From a checkpoint of a small audio embedding model.
Training: 25800 steps, held-out accuracy 98%.
Rows from block 5 of a small audio embedding model, named by matrix and row number. Rows with one number belong to one channel. Each number is 128 + 32 x the weight over its row's rms, rounded and kept within 0 to 255. All counts start at 0. Numbers have three digits each.
After each channel's rows are labels from the 100 clips, of 14976, where the channel reaches its highest value: "peak on" is the class under the peak; "top examples" is what is common among them. Only what is clearly more common there than usual is listed. The data: single English command words and digits, spoken by a formant synthesiser in many voices.
# convs1: 3x3 conv (model.blocks.5.convs.1.weight, 96x96x3x3, each kernel summed), inputs 0-95
# convs2: expand pointwise conv (model.blocks.5.convs.2.weight, 384x96x1x1, transposed), outputs 0-63

convs1.73:060145075051113111070110099077128163135148117134196062100128135133086073161142142158129128124140116143073127130113153114085136124123042088155152157112144092118149074073150147123138128129149087129092094136128123119072138036042106121119128132125130118132140122152098103166115152105088141131
convs2.73:200219061153159050128128128128171128230081128128128098128061122063128140128128128128128128128142152064128109199128118128128128005162128117103128128128202095131128177128128128128101224130183230
peak on: /ʃ/
top examples: /m/; /ʊ/; /ʃ/; word: push

convs1.12:106101159118121111117113115136108098142123170115087056154082071106121059150149089103119114118096116099098131126126103126163129066150143151110060147079138136124103150050133143128127073135104141114095095155095100106058091135075087143088151109106122067175081170114189101094087076100116138141
convs2.12:128128082148092128128128128128128128128157171134128108128121220128095150059052128128141086128169183144178073128128128128097086133133144223128128128128064109090166142144128198207128128226128128
peak on: /ə/
top examples: /ə/

convs1.18:060174127063030070053127130064155159127169139122124132120116158160111138117124149147129148104137178136105173143182128156118158122078130058118128130107144089146062100129132088184132121140128117160140139204103129158145186102105100112130139133153166118156158067146139132122131155121099157159
convs2.18:128128128113128146128128063128128128141128128128128128208133128141216100117148128128122128128072106118171228155169165132176128090128130122175128128147154128164059128128149128128128128114218128
peak on: /l/
top examples: voice: deep voice

convs1.20:131137116139147153142140114136066097151067136122113113122122111068125109145114052106136109148080111146147114103130066137138099135121161139153146076127050135139147117120094143063112161043146117052128093070140110076123100127139118137131148078062076160102115134074091124135112125121137061065
convs2.20:155134074078128046128172128128128078128128101128128128128128132211128128138128224088128169170128128114139128187210181128128145128130004143128128128171185231128128128152128057128170128128223110
peak on: /oʊ/
top examples: /oʊ/

convs1.10:136094084134133120158119122159091055156068069142161169086117107082134161136094079094142102141103110105151098088096096085126073180079137131117183070157060165096125105150114122111123186119135127080156144111150103143186087139148149139142134071147088173112104135102088145183111092151137102126
convs2.10:129093081072128128092128128170128128119128128002128177132158128159165062128128085112128127180128128148128128116128128230169128099128068094174115128128128166171129128128224128128128104109128128
peak on: /oʊ/
top examples: /oʊ/

convs1.38:068083072069112095087120089101081125119097066148118147162105111094101161165123088125140074096098116131074131046068104109098094145149138110128148093135096146151104100166125107117090137116131097117101146128122086105177104113122046118139109068083097132117110092102112121182091153175101097117
convs2.38:181128065182145073128020104083128128159128128154128128128128092160128128128128128128083128073128196079128128128128128119094100057128128109128128128126140128113128128128104128209171151128128192
peak on: /n/
top examples: voice: deep voice

convs1.13:121180091136169145132144131126152163093204131130149100139120157101184075123146145137126210138146189117124161183214114108105174121153129103134096152131164116124163097083136182166192113106193155126094114175138153131095197132112144132118147115130167134182144169132123152108149092081139151090
convs2.13:128128117128128157050188128191128146128128215128128128115114129094159128128113158111128128090103128128069128128128073128128128128092128128120128128128128125128128128128128188166128128069128119
peak on: /ɝ/
top examples: voice: deep voice; /ɝ/; /ɛ/; /m/

convs1.30:116171120114086111139148167131102145112136135095154070115141161142179114114147189102175137073109154145131125100199185095142071111111190100128082130172151099139195115053151142131137116134134157146081090090058186126136120104129197127101151165129114104108166070190116131101134119118145120126
convs2.30:134187128173128128141139061128128128057128208128187128180078128128128128128090100128128128120082128128128128087072076105047128128156053128081128149096114128093100202151128157128128175216122087
peak on: /ə/
top examples: /ə/

convs1.92:147176155138103119187134136148140133186151127150156174255131128140128126134155112153124157133149118153156106160134146154158196148112113131165117180163136107154184171174150155137160122114149114132131224126110131136159149135135145164105171135166156114170127164094147145126135184125162163163
convs2.92:050109128144082128128128085128189071128128148128128134087119156128114137100130128128128128142187128105128128128118128097128195128128073147095066128041128128091149023100128128142154128128128128
peak on: /oʊ/
top examples: /l/; voice: deep voice; /oʊ/; /ɑ/

convs1.80:131102167104108127105090116127147096029124045160148141002117111115113106110093123143122131139128124082071130120101135040150120090102116112082206127101150133119102159116149099129105140146109125147102117148115115118135100133128115096117084127116139124121076118117105087103122031117096146139
convs2.80:128199060128128128049099128128094128161021128188128128120102128179168128128128128147109155128128128128107128128128128128128128141142151128128086128128128128103146128128118140128145128128128145
peak on: /ɑ/
top examples: voice: deep voice

convs1.60:128183114055063081108152152132165180123164194122144161127138184180136111129131136170137139126170177137120136164172154157129159125108173115117110138092174187157121129146128133177163126156135147157146161193123143165119189223125093129132105157151193121165160117171146111112145103115131163149
convs2.60:132165128128206126113128075128096117180128141128128129128128138159226105167124128128128128128076128128128240128128158130179128099179122131128128128128128128128036128172128126128126134111128128
peak on: /l/
top examples: voice: deep voice

convs1.16:077090115129123135060079090060108127157122120141149091158082124118068125133193108145128121093109120131110114090044119130096079127182091053164157138100146051117111090100152090107073129097137104141107132101103105103102137057088062146133140125116097096100092113105131121150099137125098114129
convs2.16:100091128134128116139128128025174118135154128128128069128064123128062120103128128095171128128128245126128056099128128128128083087132106128117128128128145128102140128128128166128088135128128169
peak on: /oʊ/
top examples: voice: deep voice

convs1.64:108130122146166141115106084113110158178129134114112062137080099073104065133163143134123119087106115129105117129180130148141133101244132132135102151091113130087108142052145138127128131124094114149112074154078078085083106152099051151101127103108113067154092113149163094114083116086094111094
convs2.64:128128128137107124147142206128128128128130131126128128136128128128121128058128128128141116128177162128160068128126128134086099139144128201141128158116080122123187128128128184128128128220128128
peak on: /ə/
top examples: /ə/

convs1.65:123122139120104143143134121097095088134117130136076118168140147132151089109148118048135101092097143118159108105192158154078147087196126058114062117146094046144146067068095150132158115113135132107122096090102128120104123075083160160133157102079092062127145122142143136159131109056120094099
convs2.65:128128085165128128128127184128128128082128128128209188130128128128137129157043128197143108128128128090128142128128105128128177128057080128084161128100128111091128088118128186128146128216062100
peak on: /ɪ/
top examples: /ɪ/

convs1.69:130115091079096110116117108112128119056126031160160093055111111103105106116080090124124131104128121078102092135050109047095118126087117115050174129098137131105076086090149138115113136135137107135115128130112100121094119134131110085128087097128127125127100155101077086073110060085122134115
convs2.69:128109128165128128128128128128078128128128128149161128128128171128137177128128114128201101128110124128148128155128128081153115128128128175212128128047128128041128128128068128096063128128128184
peak on: /ɔ/
top examples: voice: deep voice; /ɔ/; /f/